Weights of a small CTC image transcriber: arch fnet, layers 6.
Rows from block 3 of a small CTC image transcriber, named by matrix and row number. Rows with one number within an expert belong to one neuron, the router's apart. Each number is 128 + 32 x the weight over its row's rms, rounded and kept within 0 to 255. All counts start at 0. After the name is the row's rms in percent of the matrix's.
Before each expert's rows are labels from the 100 images, of 14848, where the router gives the expert most weight on average: "colour at peak" is the nearest of a few named colours to the mean colour under the peak. Only what is clearly more common there than usual is listed. The data: numbers of one to four digits printed on busy colour backdrops. In brackets: how many of the 100.
# router: slot weights (model.blocks.3.mlp.router.weight, 16x192, trained with AdamW), inputs 128-191
# up: expert up (model.blocks.3.mlp.up, 8x192x192), inputs 128-191
# down: expert down (model.blocks.3.mlp.down, 8x192x192, transposed), outputs 128-191

# expert 5
colour at peak: grey (55)
router.10 088 [102 167 103 107 181  96  99 149 131 166 133  68 128 147 168 115 195  99 146 177 141 130 170 122 156 155 115 211 145 107 125 137 114  80 141  86  82 123 107 168  92 143 144 164 133  88 116 114 104  54 104 167 109 165  96 164 148 221 154  86 126 128 146 174]
router.11 084 [ 94 150 114  91 158  73 154 158 135 123 119  88  96 134 175 131 150 137  87 214 122 111 165 127 154 154 109 170 125  91 105 115 104  53 121 118  95 111 121 108 105 134 128 204  94 109 122  79 126  77 129 127 112 148 152 145 137 236  96  97 133  91 138 149]
up.0 084 [118 139 117 109 169 109 110  34 119  53 192 133 165 128  97 115 160  93  94 176 150 145 111 110  89 109 130 154 146  81  98 146 134  81  90 140 116 166 158 114 109 104 133 133  83 128 114 181 153 113 123 135 120  85 121 128 135 142 127 106 177 116  75  74]
down.0 092 [132  63 169 157 116 107  78 175 141 136 142 140  69 122 129 111  98 178 157 151 107 216 135 126 122 115 156 101 164 145 166  89 119 114 199 139 168  80 138  81 133 131 140 119 151 145 197 124 109 118 135 119 175 136  97 136 162 160 159 138  97 191 165 184]
up.1 089 [162  95 119  64 167 157 112 155 135 156 172 147  54 114 121 160 123 116 129  85 119 126 140 141 158  89 110 114 167 146 122 122 172 170 142 176 172  95 102 146 121 185 119 143 127  97 139 139  95 184 158  96 104  58 102 243 156 173 111 124 129  96  77  61]
down.1 097 [162 136  85 128 102 110 114 126 147 115  91 106 185  74 131 161 100 121 114  90 103 172 102 116 117  98  97  93 123  67 161 152 141  68 142 106 104 143 147 113 176 143 157 192 146  96  50 144 131 133 140 116 122 166 161  48 121  75 151  68  65 128 144 150]
up.2 096 [118 135 188 136 150 152 121  51  88 126 171 136 132 132 153 199 135 158 178  87 150 186 117  93  67  92  96 101 105 108  73 148 120 146 161  61 137 115 136 185 185 163 121 141 119 111 107 168  50 148 153  80  81 145 141 146 157 161 139 176  59 100 145  89]
down.2 102 [124 160 171 106  86 130 143  97 153 139 170 113 119 100 130 165 169  62 110 170 102 149 185  68 105  72 122 142  64 154 136 140 143 141 101 185 128 141 137 121  92 103 130 142 108  99 130 105 141 175 141 108 197 125 119 123 158 103 122  78 220 122 150 108]
up.3 077 [199 144  97 123 198  57 116 110 108 151 154 175 179 168 116 135 130 101 140 183 197  92 126  79 156 110 111 101  29 125  99  94 104 170  98 125 125 125 104 138 134 101  67 101 162 160 158 135 139  89 134 130 112 101 125 224 138 187 127 123 100 113 106 130]
down.3 085 [133  60 138  74 113 133 119 159 163 152  77 106 143  91 129 146 193 129 157  84 139 158 167 148 119 142 133 158 158 139  71  82 151 141 119 104 199  96 121 120 170 117 174 164 157 101 104 103 115 102 139 111 181 135 143 130 164 112 114 104 147 120 123 101]
up.4 122 [126 119 107 123 111 132 133 107 186 126 151 105 118  75 115 103 168 147 160 124 189 173 147 175 170 161  85 120 166 126 189 146 124 164 118 160 134 149 113  94 168  75  33 172 131  93 162 147 106 172 117 103  44  99 157 114 141  72 137 155 145 113 203 159]
down.4 116 [102 116 190 104  75 105  88 172 121 100 120 148  83 123 184 129 158  80  93 162  84 102 148  65  64  92 136 120 121 158 109 162 118 152 112 131 122 102 124 143 155 124 132  63 126  95 156 111 175 180 134 166 159 176  67 139 132 177 131 102 121 113 118  67]
up.5 098 [120 137 104  85 168  86  89 100  86  94  94 123 104 134 103 152 118 125 122 137 166 116 126 153 150 105 102  84 146  75 153 123 210 165 103 138 149 106 114  86 173 103 129  77  83 116 106 137 151 134 168 171 168 163  62 178 106 107 106 126 108 151 143 102]
down.5 103 [187 133 135 119 163 129 146  96 205 149 117  91  90 141 174  97 144 186 140 100 130 159 126 174 141  84  89 147  81 123 121 130 168 169 116  80 154 166  83  64 107 112 142 167 129 141 131 129  70 125 108 111 160  88 117 111 210 161  97 143 148 145 191 201]
up.6 100 [147 134 122 151  68 131 162 151  66 195 159 102 118 134 178 103 130 110 152 147 106 111 137 121 106 134 193  77 151 132 160 137 122  79  95 142 135 148 130 147 125 118 145 128 161 123  40 121  67 165 144 131 188 154 147  99  42 107  97 155 102 154 122 146]
down.6 099 [116 156 140 135 140 137 140  69 142 104 144 132 111 142 121 151 123 120  90  56 158 133  98 128 145 140 138 143 122 133 114 115 102 159  79 149 153 198 125  95  93 144 107 106 173 121 134 163 128  97 146 161  93 203 157 130 161 102 160 104 161 117 120 127]

# expert 3
colour at peak: black (48)
router.6 119 [149 148 116 146 101  70 157 146 187 114  74 149  53 153 156 127 111  77 121 119 125  88 145 151 142 170 145 186 127  76 104 132  51  82 140 127  97 125 139 125 152 137 112 101 150 118 144  93 158 130 133 133 105  97 147 153 114 175 201 143 211 115 173 135]
router.7 095 [106 141  76 139 171 155  76 103 132 144 150  81 121 167 163 130 219  93 199 127 131 113 165 135 150 115 143 160 159 153 149 145 146 101 144  94 136  86  89 200 105 154 147  76 164  73 146 155 124 131  80 176 127 166  77 107 138 138 194  98 118 172 122 139]
up.0 087 [ 99 161 130 204  93 145 109  88 123 141 196  75  79 122 111  59 101 131  62 164 116 114 122  71 136 160 121 133 109 149 132 119 110 156 148 164 127 118 112 151 135 132  89 104 177 175 140  61 169 140  61 147 148 129  77 145 114 165 134 113 133 176  79 126]
down.0 091 [122 160 136 192 115 128  94  87 118 147 105 137 108  81 152 131 123 167 153 117 106 114  68 160 149 145  98 125 100 135  62 117 135 101 151 119 195 168 129 158 151  73 123 152 171 117  74 129  95 132 140  98 174 151  82 137 175 128 118 107 119  84  95 165]
up.1 092 [ 93 151 115 150 124 160 137 100 129 149 132 122 157 146 111 168 103 103 170 146  94 148  81 163 145 215 142 103  78 159  82 150 175 133  97 127 175 129 193 110 104 111  91  91 147 118 112 165  87 114  86  99 150 172 137 139 100 124 114  92  96  76  76 182]
down.1 094 [150 147 166 175  97 106 127 104  99 133 203 128 137 146 152 136 141 159 110 135 170 136 129  99 121  84 128 168 142 146 118 115 115 142 126 178 132  76 156 118 149  86 163 121 163 121 168  89 149 172 120 109  60 111 111 140 132 209 153 172 123 149 153 135]
up.2 056 [139  58 132 110 119 153 114 161 106 101 101  78 103 125 107 144 150  86 130 150 138 161 132 131 162 106 128 130 233 167 106 107 118 152  93  81  92 203 172  55  76 121 120 116 123 126 127 135 112 115 146 151 142  90 118 166 175 100 103  74  81 152 110  73]
down.2 076 [106 140 119 148  88 214 122 134 134 164 107 143 136 156 110 129 135 110 187 123 140 150 127 156 165 145 144 151  39 124 131 133 148  86 144 120 162  56 115 107 170 175  73 103 124 116 124 108 113 184 177 193 160  92 127  63 148  69 151  98 126 115 138 138]
up.3 113 [149  26 145 136 119  98 106 108 121 106  97  95 126 145 118 172 126 123  94 144  72 105 113 113 143 106 125 113 122 121  91 131 129 142 157 172 118 135 154 162 112 177 150 122  93 104 161 135 126 186 146 131 105 151 162 138 109 103 110 117 187 191  19  36]
down.3 111 [ 94 149 152  88 160  84 146 122 201 151 119 111 124 118 117 125 151 111 127 225 116 116 138 141  46 156 138  87 141  88  84 122 115 183  88 143  94 121  99 131 127 139 108 126 129 159 135  94 125 141 153 177 165 160 141 131 161 142 146 107 191 133 161  79]
up.4 083 [166 165 149 103 100 139 142 151 150 119 148 138 126  61  98 121 169 143 143 130 158 144 124  94 119 120  87 170 123 160 140 141 191  93 138 210 174 124 116 163 113 139 148 115  89 153 124  74 115 165 109 102 114 123 119 113 171 173 138 138 158 117 123 114]
down.4 094 [119 111 131  69 151 126 105 164 159 178 230 152 119 181  91 190 147 139 118 142 139 121  82 120 187 177 146 126 145 113 123 103 127  93 132  65 152  90 115 135 116 155  82 139 215 146 119 146 169 126 133 140  83 166 134 147 127 167  88 170 119 185 112 127]
up.5 088 [129 126  92 111 165 103 132  95 105 132 145 120 121 142  83 155 106 131 146 152 143 156 150  90 104  91 188 138 130 121 143 117 130 124 118 107  93  50 155 107 150 118 134  40  90 148 106 179 163 158  45 131 103 176 121 147 118 140 145 110 123 118 173 111]
down.5 110 [ 96  64 143 210 159 112 174 145 163 113 124 160 106 147 181 125 164 107 138 107  80 122  86 164  81 175 122 151 166 102 101 125 138 195  87 121 173 120 134 136 149 197 144 148 103 104 139  65 147  73 130 110 113 138 136 112 178 163 143 128  93  79 153 106]
up.6 089 [165 141 184 144  61  64 121 104 139 160 135 148 154 173 120 148  42 164 119 187 153 100 108 106 195 101  94 144 144 134 145 102 129 155  89  98 119  99 113 155 160 102 108 144 148  89 121 121 164 124  90  70 125 135 147 164 150  96 152  64 139  52  66 118]
down.6 088 [ 91  77 144  90 107 107 138 136 106 169 162  74 172 134 131 134 106 143 159 204 145 143 159  91 167 123 101  78 177 144  60  86 101  93 157 111 182 119  86  98 106 123  89 118  81 165 110 122 193 150 162  92 215 143 151 180 149 116 136 119 113 140 126 122]

# expert 1
colour at peak: white (31)
router.2 093 [ 90 131 154  87 141  93 158 183 117 132 144  92  77 106 152 156 123 187  91 171  80 114 136 127 144 124 115 119 132 147  91 128 175  93 123 139 133 108 114 127 100 107  82 145 128 123 177  98 101  91 152 132 157 124 176 120 182 201  42 129  85 110  83 109]
router.3 102 [125 135 100 147 175 140  84 122 145 193 136  81 153 116 131  98 185  99 181 124 113 125 142 154 145 138 145 153 142 166 162 157 174 107 127  49  98 111  90 187  96 126 128  71 185  94 160 147 106 153  82 201 151 169 105 150 195 186 158  91  88 142  98 162]
up.0 113 [ 88 125 145 157 118 173 153 151 133 105 125 129 107  97 113 142 116 134 112 140 167 127 131 133 154 113 107 104  98 146 128 120 149 172 105 111 136 148 160 143 166 177 109  81 137  99 107 145 140 161 120  76 206 132 141  46 155 128 127 153 111 156  97 178]
down.0 111 [159 137  86 146 147 164 118 174 112 101 118 120 179 137 155 138  93 131 119 143  98 100 169 111  99 140 140 166 134 157 147 188 139 108 120  96 140 197 148 114  94 210  84 106  93 138 154 133 123 168 142 122  90 183 105 171 173 129 162 125 139 134 124 209]
up.1 103 [ 88  71 120 124 162 129 109  97 149 128 101 178 161 167 117 162  91 138 181 152 138 173 117 149 107 172 140 104 151 176 171 132 118 138 136 100 190 144 123  95 153 131  93 152 114 116 142 133 168 115 146 130  52  85 148 175  63 137 178 127 121 152 147 179]
down.1 108 [134 156 134 103  91  84  91 117 125  81 117  96  92 150 113 151  87 131  78 124 141 129 108 135 154 131 166 153 148 122 113 119 154 149  61 101 112 111 115 101  83 108  59 178 170 108 151 118 136 135 121 129  86 112 130 116 127 117 157 167 118 119 116 134]
up.2 137 [150  69 102 137 178 139 141 138 110 134  50  97 127  45 144 103 129 136 115 114 137 171 190 158 204 122 131 127 153 131  98 151 125 173  93 145 118 147 183 137 163 105 104  90 168  30 192 181 172 175 126 108  76 130 168 141 177 123 137 185  99 121 120 153]
down.2 118 [141 104 141 147 115 142 133 154 170 113 105  60 157 182 119 114 125 135 162 162 121 144 127 150 113 101 145 123 164 122 152 144 143  72 127 123  91 184  32 145  98 213 116 121 124 172 104 153 147 142 189 101 112 171 114 174 110 122  98 124 147 134 156  85]
up.3 113 [105 134  99 107 158 107 178 155 113 143 134  87 120 147 112 110 117  93  80  76 105  83  92 104 129  55 160 154  84 170 163 113 158 160 136 128 178 133 184 153  61 182 141 106 119 177 106 130  99 164 168 146 130 145 128 107  73 127 121 157 114 173  79 116]
down.3 108 [167  85 144 134 113 118  71 123 130 174  79 116 161 152  92  91 116 118 113 148 100 115 140 129 121 179 106  82 149 110 111  46 123 103 163 152 131 210 122 201 124 127  87 120 107  97 151  53 134 131 115 138 195  98 123 124 195 190 149 142 148 150  95 145]
up.4 118 [132  76  89 129 157 173 148 161 129 125 102 116  75  85 171 109 113 161  93 128 100 159  94 163  96 105 165 112 131 131 111 100 143 137  98 107 143 121 143 127  83 172  93 114 157 128 208  98 144 141  99 161 145 149  81 109  89 148 191 200 139  51 119  98]
down.4 098 [123 145 107 119 125 104 175 130 113 168 109 121  81  72 121 122 113 109 125  89 105  63 154 131 106 155 103 103 209 183 178 129 157 187 143 185  86 114  97 135 111 167 117 131 133 176 176 185 124 108 115 157 157  92  81  88  87 135 121  88 144  76 128 154]
up.5 078 [110 132 144  75  42  70 144 152 111 194  96 111 106  94 158 176 113 112 145 135 120  80 114 163  54 112 144 115 128 140  34 114  86 114 116  78 129 205 133 130 118 163 112 145  99 153  67 101 156 108 178 109 152  96 113 116  67 110 135  86 166  73 135 129]
down.5 129 [153 133 130  91 126  75  77  66 149 120 112 160 116 137 109 116 180 103 129 143 157 144  90 151 102 146 147 116 101  80 117 133 150  80  99  75  95 150 236 136 130  84 117 117 137 139 121 100  93 120  92 106 115 165  84 133  97  84 121  75 138 134 159  92]
up.6 133 [112 122  99 144  91 188 112  90  57  90 160 158 169 175  97 154  86 150 155 150 141  70 136  96  57 179  95 142 165 185  92 127  66 128 129 105 162 119 146  67 147  60  71 177  75 113  82 120  88  71 123  34 137 118 170 151 147 154 147  88 161 146 125 146]
down.6 100 [124 138 107 131 120 121  91 149  76 117 142 143 154  76  88 141 100 136 162 156 119 119 149 101  73  92 137  86 192 153 112 164  86 151 129 143 147 175  62 100 120 133 130 135 107 183 114 162 187 137  98 116 143 101 116 179 107 182 160 121  69 121 150 153]